python train.py --dataset="reaction-diffusion patterns (Gray-Scott)" --train_examples=95000 --crop_scale_min=0.8 --cutout=0.25 --targets=["setting"] --arch="xception" --kernel_size=3 --stem="deep" --residual_init="none" --optimizer="muon" --cautious_weight_decay=true --lr_schedule="poly" --weight_decay=0.02
Rows from block 11, named by matrix and row number. Rows with one number belong to one channel. Each number is 128 + 24 x the weight over the matrix's rms, rounded and kept within 0 to 255. All counts start at 0. Numbers have three digits each.
# convs1: first pointwise conv (model.blocks.11.convs.1.weight, 288x288x1x1), inputs 96-191
# convs3: second pointwise conv (model.blocks.11.convs.3.weight, 288x288x1x1, transposed), outputs 96-191
convs1.23:111103109140161087114134108108132159141152146127172095140157094138114143120148115122107142122161106089128134079145127085126143107175109129121134090177145145140103101098145146168081102068143122106122091132127150116154148144101163179145106111145126162096148117118158102184098116144115101111
convs3.23:144143126139135084154116130084152131120114130086136176178114117135144141143166136107171154179139171131120133127141179114091123117139115142134103128134106142120096122126125181157164158160144118139120123091178126132115105107176141138114151132115124099131145167153123136162120147136111104110
convs1.24:095121086152109163122135141092137153153100094134157106172126084115132091105159145121166150144148115170169110095089161114107126134113135103110129119108134107138138142154137150142144149153101112121110157090162148124156163094154109171169139129146160084148116149145137189154118114130126135090
convs3.24:123097136134094135113103111106119132169155127110146141114109165147142105121112110118132131156128135123085074157125042082136137136135129102160139138113140144143160116130150115139127122139081132151124124107114162139114125132145137107100126148130135144126107117143115131104105125121135166162
convs1.25:106178140141111119143108139161123135119128154155130127095120142113156108123167154131106107160120142100139082118148109129105118139145157154129165099098099097152109154125134125122140137101089158075130144094190128132127159120140128135121118118083121129122134099139123134114100124130087125144
convs3.25:085131156106141128152117143100100099125142149160106096100104155112129096191173141153116102143107091137104147142119091106106095096119117135104167163117129129161181133091107209181139114087116127142149172142130171125132155175128099163128139083113139135147133144117155159160086156128157140198
convs1.26:112142122117135126109096142150134151141178160133098111168099193088154140130129166087130126128172135170107135154153154107152123119149119117103127112117118159172114141126137145133159157124119101114139150069107132141133119136110093102155128122119149143113136106105134092131108150113085152134
convs3.26:113116096129145109116160149147113136135112121108143130128112141117151125150137159094136082130120133132153137117122120128135138128133123168126136159134135104143124128125127144148123137138108127130122126135146137123116129141109152138108119145113116111109104117103159128128123126140139154119
convs1.27:127131120133149118125127146140116179093123149149104175153142140108123135152124151097138104141108146098141128107142113114121151111144150164129113103132111107160104148166127149119166085120134133137147135118153192110124104114085133130161126162137102125086122136109135100116141139163096175137
convs3.27:149147081102120138136104140126139115128118144150117091132164128088094131125126091162137129104117125135082149131146127157117127106137123123133129090178135111165158109170119147135111171150118081108131088119134148128108089122150126119128153130125122137106130129125129120114113138116114113141
convs1.28:150133140157160133149111123110108147165125176127137156140121143093170123100124098170134146186106086145123138121151143116125149129129135121126184122142099061131126130154131130165134133141136146127138102161108135128105113151103176101146136092115165107118140155121132140108085129164175116107
convs3.28:145123089144145153160118089139131098119106148106136127137139121154113115114143188139118149104164125162125120126091159150092125125144152108122074082166123122110152162127124116124142176096077123137105116094113111092161131131123167104157132160146150147149126130106115164124113098146124184119
convs1.29:116164132116130124081167189110161123138135130119120124101134139159119117157115115123146132154116118151086109117086131119124113145102146128130129120120119101110102123088153112129163125131135114143171131156137116133115136138125164123137107140131157140145090100156120147144073135111134114099
convs3.29:139146106133130098096163134143070102124152186129124138133099171138101135143145147140117124151129142114119149078130102135090117102140173084143086107123117132102112108097138109123111166137080087122133153109150135087160092146134156140099106137188123150117105138114123124103157114132102144119
convs1.30:130142155095144135136140123136147122128131112125151135160143114110123143126127148134156128117136111143148088134114155097075117132145161138135119151128149176129137136130130124140123050151152130113133126159158105129119130143142144147117121060129133138141113092108189145134153116155099105137
convs3.30:119162104132152118113142151092111078129135146158108111102101123124108131113133126130117107114117116111198151111161147163138172123131150136137143121128115124131103126136118145122143146093167150105117107102166117136109143098135133171132153114110126130161123120124119114125120127112161172109
convs1.31:106174131100090169106169131124116148114110116179120143112126113105153131102136138117157119119117136085154144080171134156111096135171124126189138169124152144094148172094171147181123142137152178160157088143146154153155107088150127143117123054119139123094148128107119127093127134153131178150
convs3.31:090138165128092118116108117101180137093122117111126120163154139135091145114192153113102108119135127132108141141128110127141172111121130125195083142129109133068080124098116119111108145113159148177126091110130150122112176117120078135162132125114121103090160108176123115115168114138140117099
convs1.32:121169147113153134124115161120089124160122134151110170111106129135168143105146135144152139126124097171117160155145089155136132075120118146159109136138125098139165142112131102147138143139149096162156123126099145159161117178141189107127133134093169161119120116102160122158146150134128027126
convs3.32:091071111085129150114143140104118166112088130115136134147135121182175114126159084134128144124097153103145065131129146131133100096130101170136122068156121089112113154117063131112119165143086122147138125121159138170094147147106146141130147065147150148147180131128134128175129145142170126119
convs1.33:095127127148160148119125139128123133150110157090105142097106163147077162116129107102110155126143114131144126074112153139137134134132124124143122139142136185121139129155111131113140158153135085119121090135116094124105120169104159109089135124121096122136144125099143124155124106140156153107
convs3.33:124167123113117146138120127127151138112107124136170129141136119153119121139111137163127156148076146136112133105109107126136142135144128142145125109133153129142143098121119127133110150118143143134124122153123145131136140130123146137128118140130110110185119109147141143114144170148083124149
convs1.34:071120160113098106139105103126070110103087084180112116145145066127140102159133155111138143140148130111159134142115135140133155111143100076143137149088127115129096081091154123178108112116147151148073128141148144144142165122132087114114146101117163128110157113115199159115096131108102099176
convs3.34:131149147166106099089145131131150093140172104112143142114153155128157135137131142139140128101104136154145148127150111139130102126132142103207123134070122090091122144121101134151131147132137090116124099103127140122103087114173152068142126114150100157145137107107128121144083083188116087150
convs1.35:114145149158172161148139152129121135155124127135128113111022076115098133125117150122100060133113136099156122105159108208147122142165117149106095122164141122119138133129161122081109111150081147133145121098120101151160089169086104125131105145115123074110155146103135115140123161102141132111
convs3.35:135130156094142150097194135128152119110135100165116130114116112162105127153111123130101123094111158140136117099145114195160123114111129162099112098143110151167104176104127161125129142107151080141125135143113142113101168097155103109137123130138136147120137113106104141171107126132110106109
convs1.36:116145154115144133121125156125122137129118090143136122105105128118106161116118119168114079135127153137133144141131133113120112137132137100095133078115134145116147115077128129158118120129142123174091174114131135129122142102122139137130153133113157114127117137099135128117123143140136128133
convs3.36:119128079137127127095157125143104145153115203144118140084102123102130135118106119130131120144093152112120144127141094153123155120098130147118119157143146137128110123169164147147128095151146139119124105153134137132113163129118135135119121108113128162127133072152119105121099116162146150075
convs1.37:146119131122147159171113147167129150145128143107148163105135118127117126138133103132142143140138165146133111123109136127122115124127131116112118125098055159088132110150123155125134214114117125159138130106138118160101138132098120098146106152142081118143172132156102126149164140158084134146
convs3.37:128146149148094132131106121169137123129139139098167092119140135144137114136153161101117139110109145122121126108160159130155136100166136121153085144153153113055141136101145065117121160132106157103142099133135135161125122119114100111101118121124113155087148137152154108142111100129087113128
convs1.38:104148138128131144135134131146158121141140180089125107110105158166130097153126133085095115093130171134120116102112109154101132124123127170134080158105110136160173128148086134143167080093138057096142097102146146148132140120104121131148120207092120100146089129146085142135133158157174113142
convs3.38:178127171130134142098161152131124127158139171126134097134102141165125120164119150137104143139114156107115123097150131107105145132102147144128169103113118152125124109122099117113123119161106093137109123133110120151131159159119098124107142108146121134160133064143141150100144135119115177118
convs1.39:140133142107145171159130135143088137153147144124168072153083126159117164134132106130148176104109116116109091155146123186150155142129086138109119156149142134169131120182119145127171124161159157111152133129106143111153136113140117140120126130134125132141141155083127153146112137117137136111
convs3.39:123114131131105154114105136130143147158079137129091112101087125093117126089136125137070127117147119161136148137122110115122107121141155118147148113108166120121085166118153110104081156091125087127076147121102128140159076115127132090111123155161120125135113114119158135125144115100111134123
convs1.40:163103128155192150148137111143121162138109107118118140099130148100134139129097114115119138107117098139113086122102134130144105151170123108147101149128143114176174132096103170135148123103112100147123116127121104139154122133125139116121121153060154130174160151148216105108157125137117146094
convs3.40:188107098121105107143104126098121102100122150165153142125129144110132140155147101117133135138113150124126090172161081152135143106149093138161111125139150139148119122123126155156105082077142128129076093093155175145125096093096132111126127152117113088151143144146094128154094121115156132089
convs1.41:127119116131147070082123135143138134113121052121112102102149094098166122144189114137085122124138138145112124147136126148097128140115147122077170127144153111074123148131154124120113094120110146134154120126115133140100155118106159108135112213128177151116116122167121198131144191118108140111
convs3.41:103142109118129156168113136121048114154108092090132096118136124108164089132117111132054083090148117144093145113145144120087109105134128153162138108116133122106101117143127133131101194156149140154112133130105139133156104159180106125150156184103165141117153097122106153134125132141096062120
convs1.42:133128150134112106119162127135177140126121139127066172129138149108135128150144147137136116140106138131132155138134135126112132133126160091163125123142174103150144101132133101126137086137124173126138152186131147148100162104151111123100126122117126165120105172119175154138132167127154102138
convs3.42:138127121128125103086113108138122119108156127133074131104122149109124144156148119125053132117131147098092121121123115141097095141121150137124089130122078137084108114098149148163150127093106146089125161102159100088114113116130136126107135099164103168108090128106169131126089135145140164112
convs1.43:128077145133123134112122150142159106149150092126134199176149126112156139133121090119145155132149132125114149115111156136150133125145162105144087121119121103140077147092105123095109128095166173121116119141128135132138119105117142125133123140201113133126131119142125137098107135081062105150
convs3.43:124139166111122091146114140115137149116111113142145160160137143141151123122181127120183155127128163158105131116118118101163149105138135078130151099176160135132125144173109135138100135139194198110144124086154121143147102103081114090140114127121124137167115149143113144119141098112109152176
convs1.44:114147127095127139092132125194115156117129126131135122147135133143173133096186135150128085101138149148115146115146132120138110136104108113137097162125122116116175127116147093101112143103110137154131103120146109121098165161115142115120173099129119153123149127112118129091166144141165101073
convs3.44:145124118138114137127051113133160156147105114137116118121111134123125092159173116113131126133147157138066131101148074174101138093189100175162170151177177192136208133118133166117113074108159132160131147151139146067104136119157082153148121102103135109102137121137115103104106123079143130116
convs1.45:132166124133136202138125132104179111136118123120128074131109146124121128142161145143124115105120113127132147133100096155109138127135141066097126132098110133146089155133117060112144083156136107138114135126138136102136193121090137124121104099129115161103134137128108098170146141135118113097
convs3.45:080175129183124137122146154114126118127154102159112093155137163156117107180211142113169115157118139108142107086164149119092126132048114146138130145126142111148131182131152110083107158107138142148116133123122195118156088169125117118105134083107127166152164081135098111069138127122137160138
convs1.46:137144100123131115116130116123170131105134135137082111203098113108140114085128121132098109128113086152148115155168136137121106139144129097100144127118144109119094118123169103093107105117099166155137118132131116122123167149107069071129093099162124148101197092177139142121079141139143122123
convs3.46:160136125148167146086123094137137145156143080159098174162105119102097140115152098088135127130160156121143147144119119097118087122081149080105125159144124135118154070120144123110078104133125121127102128106138089144124150095119157130097107095142159138111107128115110161152107117131096126140
convs1.47:105127115149130142118124156123118148083122125135155145162123103109087100148124160143089089068099144150130132126151122111165130126156127160126122169149154119120148092107111143119129169157076127117115168104151130115069139149106123135119137124112147143113150126124130179109112104087169145129
convs3.47:155129103134129100099132146160167162151191143136110146141124109087176140125140115129140107130140144139101089160135142114152123085126110123104110118116133155147136175137144114134154126106153083151121092085165071123135134096129168148114128106156126098131089123137123100142141140078133127094
convs1.48:119140127143147147131139104128152113042110138141164126158140111157079139077120148135104085088103132149143115122119153119144145137133128116104088130089143147133156134114128126153140128094104121107095093136148125120139112155112146150158124137145140105160122139116137175141134131110103163108
convs3.48:140148099113176141128141148127113121127135169095145139145122111161153129182118113117093124135107110137127131142099148123128102132101133074116129142113116109146135121131118136126130121111150115135156134109133153122096155112141105141117118120110115157093115129112134147153124116094111085123
convs1.49:102138139136157155131126131131083135143101132116105128110128145144135100123145136098122119155095060167125115129111133106164176137148105138167117123153131145101124150125116139132129115129108129148113154104158150131138143116127133104125133123166140120125140156111119150081094099205135122145
convs3.49:162101129136117126124105132107106140114163107113148163138150097122124131099106124130106119109178100112094130138144142147153161098173155120101132164117144130133110124178145136127107130137079151095133132156153109153140120127123145132121132136163124086126146112151112158163104152117150123094
convs1.50:131139146135115101159156137092149098085077106131136147129106098099139152130155138145153152152159113118132160115131137110134117144115120135170129089112098176116139145097123125094104112100089108123131118107100148139145128118082144142113106119132089126138115129152158170124141118158121121146
convs3.50:123176149136115090174115121156097136163141101119112166131114122137149145103117130129122110111124120124109124092141148125116151136102120144116150123139099155110120141149074179106154129139118147129170104195126143137170126144105131113118131134084160105131158133135152146141113109168118136118
convs1.51:131141102133156112144111115137112131207125114140106135129136122114135133108107140091133083138138157149123144096120095118133115107108129112114123178129138129177122161142153126114156102089136145105161144101144137121136156123135136110140128115142149118152110147110177086133165138105134085136
convs3.51:146111110123068122103113079138122125143190131153150083136097125149114192156116154132170180142129158055117110143098073125110094171146132108140108122097148168122121112155142092167129116118149124082161121143088116147120127136141117111099094151113097132148170133101136157116129092089126109132
convs1.52:129173147118124158139160152123156150111184142144141171098144166182111141102162101145160115081127129116078093097094105141143152130081128113099100145170106119105124146108141126145143124112145175117155111151193114124111091127102147104123162119139112137154135136152157108099106152135178098111
convs3.52:102176137169168132139173189145160106122165161125160100151135174124140112123137149137117116129141152133105152135114123103116140112099073137121131104112103137105081143165160118122132160102119163112090080152167107214151115124135143143098157125161128116149118096131090138123141122082088145140
convs1.53:131186128116133055119150117126133149120115115125115107131135128123129163079095132170144126099131125112109124141161148137106127104090081113154182100118127122122147111091151104129089088157065122109093126128115115114133164125127131103129122139088140160101111162117183141103174123173163132107
convs3.53:143171086097090153133154111111114148149137096166110123104129112101126145111145168098121153137147074134104139134101140111130150123196112122087108125110135130101151152120147132153167129171125185118143146137111169169118068093114143135112108105116086080090145124097120139106110110122121124096
convs1.54:171135164125145159151066113149124132141133157143136090136157136121150135110125131136170104129145159093135152096160109133133137147112162140143075119108167065118125125122096140107105131073148108140123106126125159161129135143110129076148109149107111091129121089170177123094115142167116110113
convs3.54:075201117123114141147136112132099144135099114138146110107164155149150166137108090126113113157127132135114155131100141112111146139147135128162133089110106174163152088106125141113086128064191091134149161110101135102180112137072130140125131100090106089137162130129101148102098126128119125187
convs1.55:137141128130109143118134109121094122135132147133156146123131120143126170147117138133117137123127126106137123125131133123138122113139163139119136139103100163140134119099108146131073129132111122121132133160090108126114169141119108132138121142172134135122115159143129142109150138165135143142
convs3.55:129089157115149145132143118117095183077146118133068071099053154148137106108139131102120125122144171123114127164111153128129074125065135097114099145111127077090150112093123162165170152167218183133098146112151160140143122094102104118145147119122088177144116109146113130103118140202122149143
convs1.56:107155137111145132126097147127140137148174147107097118177180179136143166141098139153157111156122111085131099083132159132089142133084112111117147072157101118191098128166152138135115102117111128140133093159149175121161123138138135139139132089103103132105147123122138161086139133141112140086
convs3.56:136100110119131125126151140105114147118143116117163131174121124065102125151170113140149153155143147138036123129143089130134128129112122165139153124133109153133173123129126138096163128127097146144146143100134151134149140117132097155143144096138133060111111126141119098114147148139115107180
convs1.57:149131128114123089083119090151122113133137099122171127148107125139154121137135124202118164144109108074113094088102092162110119140134094096098145149136132104112118119122122086121158175096148149107118150137135124120119161096098086102171138065118091170086148152113123150121135140113172093156
convs3.57:153154143134125154143158095144169144104115153144119157136149120130105145106155181140133179157140117141164165112115172112119145101115098084132143116122139142130104141149134174131134126125183124093108154118114106108155141105141134170089125166122088110134130110089153127154103156107137093146
convs1.58:097146145147138106130137120118182134127130071139107122126136136161128117022216100175091112126137183117127109120172089140158125130094132165103096148079153125127104109125125130142153145137147151081152141094146118136129171152078145081121114146138114115110136118108132132134109119128109101088
convs3.58:147146151102131121127122126169119134079129105131110165126115115126113155093074085121139134108115133111154178171109133125085087114102109096074116138125102099145137157140159165166088158087071113125117122149095112158171131118136106140061184145132127137125148164160083213165122104133095149102
convs1.59:084125141128124096167137101138044122144121175125141165149122162091120104103164164133097108161091122133106103138120149153136113123118154147124071107129145145116132114167130159144142131172133132142112150122132155120151124144102131110139149078139098104162094125207107161137107156134149155115
convs3.59:118128179073126106133120147094107147143108125144115169123129137135183141174138118169094139151076099144104125106132108155159137126119138148112117125135108135093129105120115128121118099126128133116129101097103110111132135089124134144125132122166166124154107133113129149152154142107098108095
convs1.60:111084163125108186138171098096107155125157126150101148124119138129146163107168127079124110124099128121099146144144143153158110176171175117134133116131179113127079130127112127155151145124121139144123083150096150106138164127113135137127122119133123115102141111130120120136098125148105088136
convs3.60:145126149057154144141114127146136162160144072142135159146115150138176075128109161141073135158139119106142055090070137138122121111131127142119136115142132115141136126144113137137132144130100134142096160117114174124134158107136099171129121156105082176119154119075138140161129107144105137093
convs1.61:088150134127144131116143095135148087118099129122131123144149141124110139103102105124110164166159132137121109152113110133143139136127110139113144112153132146088115151120149138109078138132105126117143128136109130131117169122100150129137132122139143104165150135166151132130079127127149124128
convs3.61:112111105096152136152122156101104155101133114117121138112120195115122132143157120157132147155120138093135126152131095141129131141125152135135135140137092110103139090127162086123122097201120122112127154130119144112109114106125140118142120173143128123149138127133113123112149118115121152116
convs1.62:128092125149158126120147107163148127132107123143138156205091163130100163144133100162153079126103151123108158172108118113140136125118110105110073145128117143114157109112160166132134147133123157125132078123170174086126053111092148108124141206089148151164114145151136105096102134138161129172
convs3.62:100157134116117133149120113101145125135149165131119123145127135139159140103135120099101143162130156141153092133115122119089115115137136110158124137135088088170101141121102138131146129141129131098126133107113123117112126178136153129099112124109168094155164152177169063122110121148191080138
convs1.63:132154126147166171117156128137157161085105068151130081113128140080132143102144132139158106115104165077074150153137102125179119176124167120126123086165132144168142168125116110117133138133121121129137157130144143138130144141093138052131164139093117139159151129100135102117119170109116113133
convs3.63:140163186155120152110146136104082097136091094161154127130080082147118135140115125142167095126112154144123178078117148095143150120146127152143145142133135117084091116103156133118122124104111140143099165179119089125103136105122121137124120101148129134078118153109134116151152116129092149149
convs1.64:118103079119144145135102154127118091128128164105164120123101152153092161135146119119139133116118162114147125122159197112145137142101123103135174130140101131131129162136128153107130070083156096126145111147162115165086143136140148092130119095096128166159145090126149134128138145159175091099
convs3.64:131146131146138094117112088123141155131089180107104142135089125151133146104129074105108156141150138165171129112126125141107127122148131125112123117165131161168158154107139121135178112114095142131122133126124090151151142142165119149142121122130079111132098108155123104147137123174186133162
convs1.65:129120136136116157139149132080225045150069175092127145124131097140100147134091130124127142140142130128155120152109109141149137110122141122135138120127088068185164125075085160136124105098147140140125085129142144123138091147112131160120126131119133123109116149144162175117086115154113135111
convs3.65:191112152111088128124154157136111145142121109172124090093127093119128134101137121114106141155122156135131121125160128143107160152123117091131122159163106055093103142101107167102088143102109113144153112160101102135103094110130118135108122152134127095155097152133109179117053157131124094156
convs1.66:124120109130125135105137115100121081092120129145133156104156125123102116088117141114108138107097105101131109156108108148125109132136156125113129102130158140099142163115146102160078124125129113152125108113143085129141115126129122119113104107107091114109088130153130107124119105138145106120
convs3.66:086168090140178122186137080134105133169121094127131101122118162120144136148151114091168113072164126137142107151077136173114127130114154120127129131093089107173087117119118148142153125161153105153151101150148114139153141129131112094113137092104120153146112176115117154132120107126129133121
convs1.67:136147119088177140108131084134124139157114145142038147114122158125149140131137129097106134125104097116112125168127116111152100119132153116117174149119130143131146139087159160103095120112088129122114103095153126133115107112104120134147102129107145051144109131154125128164109158121146118152
convs3.67:129128146104106112117087161115134110128113152125059152129144116109126081137186120145177134129099131148148170155155137127163122109118084088150123100151091145103095111108118099123115115125117133142124171127145137165122124118122119140129139081109127137118114101161142147121099150128154092144
convs1.68:145140146133152120106110140113129113092156121150123093116139098145128131099122123123129149097123061170132147151115137138134134119103151125092130130119127127142157114142119140149093172099119102096116122114134102138134104089131121134136103130116104128138089118167146143119159128146145113120
convs3.68:127141158109048126147149102105150140119176132147126101126104117105145101126180143139114156096093113158121162150107107106126096109167137122118093127098136135155115126166122146090124085135128118127125149163157167133100166155137146082120136153140098188122153041130095128119104108110142106112
convs1.69:136086108084111109125121154138142124112112113123161131143137105089240107120163122155148143097145076084143172137092084120138131106148116140101109108120151190159090150083152130101155181122127141097137099142125144109100124121065144125103129107095122119130092142110114124140155121146128151131
convs3.69:100181155132098128133122110086115083177209140127122140113129085094172176096153119122114123093125081164115154112155119146140131129153131123118126128102137160102147100135172157111148110102128119191135108161090138119128129114086116119105110145133143132175098089086141151145146142151118126107
convs1.70:101102099139108126113140112132126135145118163133133107160121111108128097121104113154087104166121137140134124161150119164136118161140103111146138152111091144121091136128106092135115080128089122117125137088146164101137128170120088107111143085148157107108183138117104133104136087093138142141
convs3.70:135129140134123126140113121090129134123141140126138118103154138119135139139127132124126150128155130093146139154131123069126130137118126136131085143156140170153150132124145140119110107134112123138138130150139148182140127150141109139098137096167143114122136151123121112075134112182102151117
convs1.71:096130109137135145133169118128150107141107142111156130153097134119135114113159156151126061141068134125108156179140133205125138143114125112119107091133103135124140124143154107150132111142169133115073155114117169092110116141125138131097126162182115135124115112151121115124112119139114104105
convs3.71:128118147118130117118135108153118159127106160119104096110129152131135155141112121122142083102128137133142113124141126140122126094125085087147121120125142139121128127114129131147091159126137112127086130105162148103099122147125111127165148120151141102078141143120130088109110064158133141130
convs1.72:134153125129151117160084109137180106160123137133109136119120136162142085112087105156131144105131155154141141129114122126096140112141117089133112128122130130132095097101091124145117121045113126093148099114192161123098087138127102117125130096147130122141137139105106101113161121129136167106
convs3.72:098131115115122149132135138113118117131130093129133107140125174149139170144138156124178137091135131119129119134131109152146113125145128091089179114099127154115105129123176098125168148116140158130109110154108110152118160154141118129134143100114118154136144108144138111121079180105171119094
convs1.73:142128102100133112127109149096135135119097149109152147155119159160132129133149134150129138104128133172118112109141114078130126116143134098144117121123096136115138141140160150125119112119112099124128125125099125107126056137145094122146081146124114165161135123183082116119153149125157172092
convs3.73:114113176088119078125135153130103079104147117174126122102144127136108091151104150066117131093105116143145133138149055056107110107127131126097096145145129095124134103173128163157182106084094114115107151099159157147091110078105131133115169102134096112118098137130116123106117122133100127111
convs1.74:115138129148118120132136130112102131096103132148119144077115106116097108104116144148130137149115140149116120145132136114131120140164095142162131139107140082114123132193180121125099127140104143116136127136153110093125123139109122157105116110189122147127148144138082135145156123115131147124
convs3.74:149126118087175163150149121131116081140104110110132084132140127144139118094111154109125115098123145128153152120101139095102118108143159144101162099106141141070126129130105130104107113145124156149121124109113120160120156092111124130120148115124101139120149135129135116112183133142111112142
convs1.75:147171107130136157104122103100104123131111122118105121129079153131142163104202160147101120126168124128161167088127145093117116136137098141124105081159122144128128077108153134115172114120123112153130125123153118098160146143119120125115118136083121118166112194123101092162128136140185118164
convs3.75:098103049119154099114135119098125105172113098125120135135142121127183105144132099135142140140120100089089116119100106099129123120136135112161084100151131134143116074166154148141154160131083138103136132169151107132168152106089102129148098163038135106151119136156111066095118182094135129149
convs1.76:126130119166090108141181136129071161113137127118156099097157139158181103150127153113143132125112133121100115087155173119124143138149121119134132188149126087172162108101095145149135127115163089109127136127138129143139141091082135130112102141126138118125151141110093111112126104141119160134
convs3.76:143120172128160086122139129158100129099117112079133148128133128127128125101110093141131118131121112178129112121148124141186127070112137177108122094107129110136081104126159177090146132131100125150141111142142121130144142116097118120121141105147170143111106108106098124130115109104112133121
convs1.77:152159165127130129154153140086158121100091132101114120158168119126092119126165132116110149128160099113098137194134127088113107130185089147158142129106104121133132150087118130185117077110157143127096134115129129113120134102107165089126095143133096123156101148131114115121139098134111150155
convs3.77:153152107142108108150139115131136134112126089130112097124132136062148079131164133102121094167106151113131161108133122111139108113140139095139151146147123160142126115106123133121115114148137090133125122138135128146140101159133132146146122130174110146108154130106112152069134091149154097157
convs1.78:120164109116141133103107137106052156096104135094131133114118135114137157113095136107177100114142151166157170111100149102115146097137125122147125100159097127138123177123100131160146126140126155138131139119091116112144109123140116103131152152113133123105101080150086125149150109130131125126
convs3.78:108152154116122112115122158145137082117124138065092152160149109163124117141099128141121084088111102123119126112138132087089124079114118083135105111117122181126150138126094126108115164074130072103159138118112152165158175123090089121117153134106104106115119075116109058118148144101107103135
convs1.79:142108101129124099099138116147135175108123135119142124144186176111095155101086143165114139157065120145148114109148101105109121134134175177079155186109158127104164122172143138153133131135103169149120109149131087148157152147146115152128098129138120115128114113157159117154151127107153156097
convs3.79:134150034160122128120131134133158142121111124141138094168147102097133159143104106131103115163097128140152133095154140168171132117117127141159115134119145127108150149114136107177139089102147150149122127163085154085185153106135143140165130117124095137122126176141129099121080100164130119135
convs1.80:130124105100132120113143133155149113127098109134142110170139156144163108141109112135101112115137148145103129129129090106106119098131153142107160134147133141103124131160091159141130132132125145077119120158118122131136082178124070092158114162091132120092111147133109161136111131076144102174
convs3.80:086107146099139112126114146116075147127127127158135125119128116093133188149117108198089115141105101155150107166106151141139105106134107149101089101124164114097128164139112086115143124164174138155166092181129138156145133117119177139135130140143122151152137104136133088172105128141115131142
convs1.81:135154101119140119126139100112153126131119132149115128114127110125120141095037144104135121153145113130108089115114114101117162151137090134192076150105138102143156097133121170104134143116095123103148114172110154127122132141167126133090119208162122156109150137111106102140145114039133147125
convs3.81:133135126114126132145110171164144143102123097102137147128134145107091105068116173132150134139115152103147133145127137125126091124067106103105093095126132148121092119139130087157104138164157093128135120113169067096131138126151143149112127100087137095161130133150086101153069126146125117137
convs1.82:133106088109108097101104133114150134131116103126096160132118101098125161130104136123109121150156128141101151123152118143087154111134161139137164091137149137147093093136146107175146117129111091113118145172157141123159092110175083161126131161126143091124124133165126122125101152112120109140
convs3.82:098162135116130121124078139117113194130187101132137099143096131111157113100117114157144110086155103153139099142142101140076122149122133160115101137117136145126149108192155118144144160092129118115153105106143151119126145087118140114142111148135089144127109111193155091113134124138131104106
convs1.83:166176155123145122116139084161133148129139159062146145135141093159098138130082124086146150103160121111112118139144122154106119122176145116132109111118114096131084092168130125137125129150163115154138128140145105141127100127113110099136144152138132130121125099107130118103142151121143121110
convs3.83:127133104129135138160146112117101137172112159112118133117124139137150135153149107116180146154116110133163119140132147137155137151125152148073169167172141161113117085141130155125063138103141104132136124108160136136124129113090073113079161144124104141084145152114151123136113140120151092125
convs1.84:106150115120138137139174110078168176123137140185175164073135109124141128121122158124119123110138125129127145150138158147128084126088115163159078134133140073155112098123139136117149189146135081125133104148150139137132116113131123169138152108085113141199111132118151142127148118152161115126
convs3.84:117129131154111137145100119143132115141126129144139074149141191117106179117202088146108103148150119123140110152131134167137079161126107123150100140113130093168123128125159138129150156166082163094157120114097120138068053168109152090087118109154116174132123116120108136136061156137112110099
convs1.85:123132105145140150096086134111165144127109127131129128134112188218134146151082139148120098137149159116131126140108127128134123095121136095100110136143144155141095142124164172114137101103114138155101131124165140113146069168058133132138131124132115127139143109140134169119105124175135114152
convs3.85:160094126140156128111172144092117124121133147107139095098087140132156147143191101155140164105151153123134131101137119089075101127127137131173104160159130143126089122156130148131139090146113125102126137140122062132132113139109124114098122151118087147171187133108124126082145110117141179129
convs1.86:124057161143125163111158137075150095139119097107143119172128112146128156136121151105153122097128128127110086113151165124121139162086123117114149130120182109124143110078101125127156109127151131118137073128172132108116155122122148145116086161123135161084125129109143155132119137154127171152
convs3.86:115136122134169120139138127130101143121142160162090128159142093088143109104088121134128102096106118152126144081112137132094136139108144126106136149138146140173128139156157149115153111122093127147127137098109145134132150141142115122168145164104131133109081161145142124130136164116109119149
convs1.87:121148115135115134092160097111132134071113117123158138154113157158134104166141118126182142141096113079177111132153137161130133186129100204142096124130139122104111135117160089115095119134133143113159164141124127190108109088099093135132129122118120106132159135132079115102100119108141118130
convs3.87:145138125115148099105132098110155155152075158124114132168138159122105095113122163161133143147147073145127115119112122154122137121117135127166118134110143155112092119112136124138122137085129102121125145122103129132152146149138165170121139143122138175125124148149115141141095111153121174154
convs1.88:111144113145114155146109130127159178135114131144107138139135124098139136142137144152144120129158131146152121125140190150136158123122126130137102128109124123151126154101154170090093102130087131101134174105131140194134128168123129118126146156128111110126098150121120164114108154127117122156
convs3.88:159109151148132090160140123161115144150179132121152148129128157112132111172091126145151106127070143106131128108120145129138116110139131153139149155142131109112127166140135152130085121142169114104128126095122106099120133152134103143122136173167126130110122153101125085100096113125106120109
convs1.89:108189101149149172093161118026165131135133098149158164104131124160096129150133114115137112127123141114081146094152130121112138130148132113155127135159114120098102088101119153155115140143139148100144129105146133132121111139112084117130114109092118132154141102126158106111096114110134241115
convs3.89:152123130130154090155142160130107152094162106122112109126130106131130124110113115058094103101135125109134110167087152155150138095110118118132081103155147139118172153164097140151090104147081125121133119126128085102161156122146127095100127123152153123132162113150110172155138123119115171137
convs1.90:145113118104122145173156110136141146125134169103096114116119110105153144143153147092166130114182140155109113109095114084187145135149134132139086104112137173097149113129116131126087089152133140129140160164162125125163137111127109136108142134110154168108120119099143115116114127146128141103
convs3.90:109120122135124114136139131158138125151123130106147156101144121124118166138146135113166112099132153115131157146126102134081116116147097089140105144125152122104124127123133108127110131119161116140137139142156141110122149126128148119141127105155126113155121160114168129108110121125117161121